From a checkpoint of a small masked image model.
Training: 7300 steps, batches of 128.
Rows from block 9 of a small masked image model, named by matrix and row number. Rows with one number within an expert belong to one neuron, the router's apart. Each number is 128 + 32 x the weight over its row's rms, rounded and kept within 0 to 255. All counts start at 0. Numbers have three digits each. After the name is the row's rms in percent of the matrix's.
Before each expert's rows are labels from the 100 images, of 14976, where the router gives the expert most weight on average: "peak at" is the part of the image that holds the peak. Only what is clearly more common there than usual is listed. The data: rendered made-up planets.
# router: router (model.blocks.9.mlp.router.weight, 8x256, trained with AdamW), inputs 192-255
# gate: expert gate (model.blocks.9.mlp.gate, 8x512x256), inputs 192-255
# up: expert up (model.blocks.9.mlp.up, 8x512x256), inputs 192-255
# down: expert down (model.blocks.9.mlp.down, 8x256x512, transposed), outputs 192-255

# expert 6
peak at: bottom right; middle right
router.6 100:107107117133096098113097135075131177114152184101114104121161165169114128163158106135098102093139060142108126166145083157205125089123130088126164162141130092149100081153120077093168188178136141
gate.3 135:085104165078120169120110127129127167135159150082116182122137177152124115088143097165104123097215195104101138117110084064166166090067092119080142121134150144138143125141112126092177117138197110
up.3 136:106181124184121092116080160123145148138099086152131128127112159068153128112151105139122162140143087063139230152105155192063118105138102106140138113121105166104142123093150151169154141037099121
down.3 123:100101104190118065114201089109106158116159082130174200170084139108133108124121117120135147163160121189101110118107168133153144109138162113169174078158203136127110112127141146135106147161121071
gate.4 136:134094120090158167113155183107149133179094165137156087189098106144081157167149139141098117065192077165191124157102162089154114108130168157151108149149084155142061171146120194121133109195153178
up.4 154:121155102137133133187172079122132152124150116088163130085187123051104142092163187101116165162127171185104059163105065137077127198150145095172097179135133072105164074127109132135156128140119107
down.4 157:134135094107114080092079092131143144150181132075161120128106127127168080138078143122200140067107077112068127125137064154131099134116143129131148123153133091132076098203161106159105097166100146
gate.5 133:102084149226118078140132115093122193115056110131094127086129140143158079115169133100093110163162179137212105146136073096094119133142156096156108132170179115101095117125108146150114130145131159
up.5 146:171136144054123174086168075113155155131128146122179119164089131129121197120128097141154113051124059113130165115107172212142121122166145122107112160095072150182118120148150077076126137143134142
down.5 154:111185120175106110132164129098100155087142196158134119112156146137145141196169153201155046196135094108141111105164168120092129089178109067122123170127125133143167091143148086130102148134076098
gate.6 044:131138125139119119082128127177148102125135115108140122092118165136117110113132101171143099121106153127150140181123143146115156199129148132133142151116149140142153177112137159079125067162092075
up.6 040:092084097117103092150103109145133133087153145144081128122154076154151135118073091175135076115145090084083119157178136122123182112087165162148081171153164133112128115178101103147176113148081084
down.6 038:133114118113138125116126075127162073171085146105186121100129183074128075152180108096110168148167158156042152076155136126137129112134098138127151150122107132105181112165123157158160109162108053
gate.7 103:105150115125082112171100175106084121114081065137144176122121072198086115103122163083158142103176186156106127155113086074131159123141130181163143160091057136172083140142150111132156110133132157
up.7 114:133119129185113102187111135130072129101100122151096153135102094194088118069089175069163127134160180133083074159072131129080127172165120135161153147126081136157125140126125136157208143106112165
down.7 119:099137126122231141103090141172155157167147101091121065147153130100146128138155105136134105101153098102114149107132178149148097104132154062093150139197165101176154140173168203138109125124169133
gate.8 024:151137116134168142145170087116095134101154064122162096132093124153114154102134036166110155108072164125149184060144068110181116143134110135128084126087115107122127118143185131152143118106121138
up.8 039:107136146120091149109066117142174202130152182140072119153180101177125128154142127090092111156217140141130065084062140150144143070094072157167116113165134166113121154177131140111169134163148177
down.8 033:104100138130079132117089107129193129093158142153085136140179127164132138121119087075070114150080164165166037097156114139134120175075085122151093088144161145134121154087155160153156168154122093
gate.9 091:151148077155146134134143197123086148169154146140157161118149045130147167121084175104084081118079093117148111067144147122116104136157142126091122137118114101071138119122139138152156169112142169
up.9 052:134133158074094156119167101152177103092105091151117133100099138114105035131091133150132174130111076170152151160092120119129094071072098131151130113121188184160147133110102138138137078088080066
down.9 087:146145103083138186126091088073115171184134169152189157114171070152095124181096183105086119129173117113125131113131125110088071123107132124146104173121097156206129103145112151082160143099158143

# expert 2
peak at: middle left
router.2 110:144165129106110134162195138083155117140171140189163110122106113153091096078061111146074113103097173114123095124140117110174133108102159080157092136149163136142149164136096079160123102166102165
gate.3 134:150170103121096099145054138098117174153157141158102110105103115134094135134137109158093154112103103124128141169130124137100097078142139143078182173168134163108073071134157124147155154133134096
up.3 140:148134091139106086140111150115121174142168156133098137155121094160108100165139131129113162119114087119105149125132122133114079121122111152073155133127125129099058107138124135149161176154145130
down.3 151:094190134135135188101145148143126071138176064101161103133139139112142132125088138087134125125098126115089111108093110139161162089116181161143123165133073125108156118115137135173122059145141113
gate.4 084:166112144121147100106158131113122144164099195102164105139122101143136149095185188076066137110130170124136107156169142117110142144161124124126115101161116161112145135082101166128120094169149175
up.4 105:092165135120128074090117163130153147189106204139158155108117159159118167102167178060049124124164156110156120190129123064099162114172113102131119115160099148108118166084091174117166041180100174
down.4 114:140119161137101206123143188131077155098160070146108124169177101092108125179125064159217116132126074176185148145112055135152079141094142138131149136117170090114155149035083115127113186086110118
gate.5 027:167118107159164141083118131079151066138134136118149126082093073111125123127159173133111115093181152129093169087183156127168123092152119160094102144134137149110089087157084068068116135148104125
up.5 031:157173134122122091166147125192079131168090114183109129089087138171115135139120116152149132120112140184105091175222172123100138127117098093116031141111143144115141124142106156107150151169114185
down.5 026:172127160073099111176140135135152182126130129187079144154127037160139093148090085122124120103139104148154055174062180128131130096074166135159097123127105101162170137058091092077209121164092152
gate.6 136:116149111093130113116149120103109137185109171161138139142130097104125160114160100122088161093099122114123161121143160126140196168071188199164160141188012131069166159097205212113130094118099095
up.6 154:174113055082135136096110082132128169122144120057117122184103092133103192137132064102069137136116088168140138157108160106160119128123080173154176123119062126170152147090130146175135114159141108
down.6 110:059157136140092144157142109131147136173105143155150113129102117155135094070149169207113155091063117096110133145107156207104141171150140045166106117164138121140088064049138087105124140146104136
gate.7 128:128063116103098103146086167096141134089103122143138165154147141115186128153088136124103134118128125080070144137055073126212132142158088131181158069123187135101129151172132172098144148112140091
up.7 127:137106125140093089130084096096080113105113124134104111111160157167120086160044083145168071166092115161123185130103123183173166132091090155116094160099177084099129136142108127100185173108145112
down.7 113:097113068090182061165129092192207130127142105109117091123130130112151116168168186143138123052103125115119168117166132146098149139151141078136102140142163133151143175156152112139130138117079126
gate.8 029:181117124183145120148109115087146096088093099104122142091155071120091150117179156145112140094151159178100129162123126161151123119173191092170157176062093142105132115145082096155098126163084149
up.8 027:103144155124143148060137159117101102103129127140096150142086186104144117110121116127128120141148156073156088102118069141096116193097155097071093082084118154150139126106098119106133117112163134
down.8 024:081051121087082212137091115148107090117136113141117104170108134088105105169120160127163123127149146106090099092101162149082134128114100150149179114145142162093148128089102132112126147110102138
gate.9 162:139093136141129100130059095174130132112101078162080121141141230120187134143142113186157128127133118083152100153145099156136144132155120130163153147147105090107122101141157116129110132150104106
up.9 110:091209086106098124149160124113127141131166176099120133128089078139034094165089118084112132105117140190133168101117111096141132091125096153112112116108171116141113208141113109082204099093155124
down.9 141:149146134152169157128081139149089138101139051137064126122142202112161125117159100165141108114141129048076084154093110161117088138140155135150152139167136082132126132087102119153139103165174122

# expert 4
peak at: middle right; top right
router.4 104:111078121132073067111101119053063139177148102068183124121086077144077081127153090123168140146120120129156096159133105120093109106114114133164169077098112107149177150116172112112156087155160124
gate.3 033:116128200135114122207095129110156169148134199155096128069061085155133121184215169147099085122116135184134123126151130165065171121123137132113111113143101110131157132103144146127134142150134120
up.3 030:170086109144146135107134100078167095113170190097142175134123103171155157169116132165148087166151162143085124160141094110101086151111111144096090149187116123130114165097105144093147109180126085
down.3 031:170091145162122120089194148102117099128154109127152108144173167101167154087095101092180193145090084126163155086114127098205119125183163160164119116110123141135100060131128116081087157081104143
gate.4 126:113128154151082152171104144187100074207150152089160152101140120170126147135124109121131119095160141103141102093122167169148113115156140108113111105101109078155130092143121079139124113085166123
up.4 132:159119125128202132137145152062116187107069104158133093137100115121125076114099182133163185115090089127119125163135112135113116165084114148085108143145103110056171149097156133132097161123080145
down.4 121:128123155082183144132104109124069110178120127169200117135070150155127112114138068071155170149143150122165114175152143095129082164110131116054109158141123133083125091044167160182131121125157117
gate.5 129:131104101088155137078124065065097185143155086120163100166138163135128115150120135163175115120186171124176118155151172141101077131141170100154114174101075160142168107192149149133117098127105121
up.5 097:162072121093157144079133065061079159112141075110127132142134175152128105143136129166156105116153186124163124184126170156126097131172139119182127199165057159154188132162121153108163077144080107
down.5 128:132149126124109097102119154167147062128046166159068110148093114118152155122117132067126109127173049139173130081118086145125195153129100151097167128150181106136079128149122101152115155155120153
gate.6 129:102118107211128147137122155101104068131128124109146107093145150089132127080147194195120134113109171131138153139074127118124137144146124097182146110174141137149127105160119105118125123099119120
up.6 104:127115133040168122110135105146122191128126152166071142170126100154122154212099072081122089124153113146076116118178115128123116135096096154119127102053107122118119147071126150141139122150105149
down.6 129:105166115159149132144119134124104107127138117101126145108143148130142105089176159170126185162173143125111159115176167084121161133148171095100108129173182152095116122106145139134191091123151085
gate.7 102:158170200125142099108157116167164116171127136140157118146144148109135142132177167158122128125170104156158141114157189159193138130163130161095199139141136132119091157166129112103181185102170088
up.7 133:144110177125117069135100098173142121106094133102101084109164193121171099090063145161136119092151148068107134087165125160104131070151147103145155162121158086174112146123113082151074150153067164
down.7 109:090085090105181135139153073130171154155111142165163092162110106199079136119186115131116086083141119151112141148167109088162127145120063118138138130140134125143205138099184164130210147127071092
gate.8 095:102069149091103168112107149128114166129098158112145160143114084147209121096091116130062101141145078135153122220141153151109191097097154147123089140085098121193162144090153151134144139119098121
up.8 095:145204096173187122108122139193136117135139106129116132102163172119124125126137142146147166137105212119154099120127117109109098183170119102174136145144159169119065072151120068143127124156136169
down.8 091:074145155112145057152158092132128130194157149115107132116107126209096166149129100179106134060151119114096176128117133153059070137148084171149148130121146115153131169110136088101133148133083161
gate.9 130:154181103128041101169058091155155130105154148092113116117107133151096095161125124146130132132112043126173086100133092159190110118126120170110127132137149164136132074129099085143140147170149081
up.9 116:096089138115148149150121121101105159176074121121169123069141120096159142090201131160120155117176203105145132164103117146106167095187173131165118100114093138141186133122155106111118144114090175
down.9 107:159106141117091171139144104128182110151129121101116090124108092128053102140134141128082152097159131098145111123153123127147111202153136130101149144110166192144158128134150159080087145124135158

# expert 0
peak at: top left
router.0 090:165143159100143137163105139168174095110152123154081145075175112054085137125080147103144068101135118089135121081163096136127163092153171111115156084172200091113140106116105074143106173118094147
gate.3 042:093077121009179103129121124073156091095101134142091115095115142172129086111144135082126145136131096149169151156091106067092155127162118102094144190111123091133151157178156165091181095180106133
up.3 054:090156097138164143137129122072095146144068140171114071127103108150134077165144125144158155143146105180115079191129133093115105174128163098160122113148115114194151136085121124123125138145111150
down.3 049:133144093189159171164101119103119131069110097137114151145109102102120093160148158139138139104102136135090092167130093081087105113103164134118123104119144118114169092086156110128163158131140101
gate.4 025:179117054149144125161070173153151144142113075100134144131056134088147131156155151171146167156139109183121143127100149099163131079143108106208103122082101048158113141115063110136068135109109151
up.4 031:188082133080123155146159145141099153134122133129135140143082102104104124121105107150105154098137166156138144136129081057155122108147151122107069086139167035125095162146113098126101162103143126
down.4 027:140118195127109095155101149173137169197133116112084162096114127132137144100141129146089098092101152075130101114126120064133070140171219122150123135113208065138089130128142083164136176131116129
gate.5 140:211162130140091123170115138129097088116133084151144104143126128184111154083169115123088164089098118139122071164122150107149106136121040134121101127146151160064073155176104115116135107175116104
up.5 105:116099144157125118144119106183118103111124162115135183149085161100109125080095147114096098143124143126097083063115144094177125140120096121171130147157071144170128098101141107105115154117162147
down.5 133:086148180178173153149191096114112105073145116151149167072123100088113104145120121156112119102195074136152171157066079147135153143084135196138138125122120119168185127114167106083101126103171167
gate.6 143:126126133119118181128131097105099102138135173135123097118190162072051139136096083126126096157122189146144165138134126093138203128188121132085129150056093124110180195114112149111075109135160122
up.6 125:168173169164175153129071172114159143081124086102097089138116125113128169137137126137097172097152120129145138110100170131158054193162088104191133156138116093155194084165165157113127129164215111
down.6 141:094106089105056148139143116147165093178091128110071141156111129090092107127061189128122147115171178077132133159131090045064113111101162084173142159158126126113164130105133118130138181140083174
gate.7 101:154111116131112134122182135113184147190118136115116118109142081150073183111164102109143171129056155082091074146120051225112174108100165152107128116161118106070121106155122101141136095120123166
up.7 093:156106079174129146121140098135132153159084085105141134174128076099134115112113102104135205112158135105107079101161072188120129166128136105123138150128117178112130057167152089167092109077108140
down.7 092:165126153183151115162116098118122140194165155128113163194122131109157099142148123125118102154122115103150140106103122132086065174137137112081091122083120147111137150102170113096109161070094130
gate.8 033:131138156137062087150101072175126072123111154105151164133080094154178145132095067183118114120100204105099087142138170119131076066134137135117153156112130105111151168156103161123150150177145091
up.8 036:141125098113123131129120164139082102139134159136123093115110123074121115135106119117116168158151113096098088106108109175126092101168118111065142110119138084074079128064098147165134110105156129
down.8 031:137093149122121098135089196165211158121116080131173062124166120164119117131193129069137136147102128078154108088131124175176162084112138165157168089085149130121150124154146171140192119125144109
gate.9 029:105136141136131111131176124122164107110061105176103143145158164128122121119155143129127123121135075097139084083168120120195157122152154137151096080146089118128123059119073158142121082162126130
up.9 035:081171092116136171154056140128103126121116180130130138097166154199145142137129053148155131097087094087155121142129155119104160130114157187147145136162158132093146147129122085155172152097161099
down.9 030:137093104079144166112055129159114114072144178125150093115178185204122117138133046152143144077106122089155117139156116132112107083108177144084163150168143110118117129168210112089160178119139099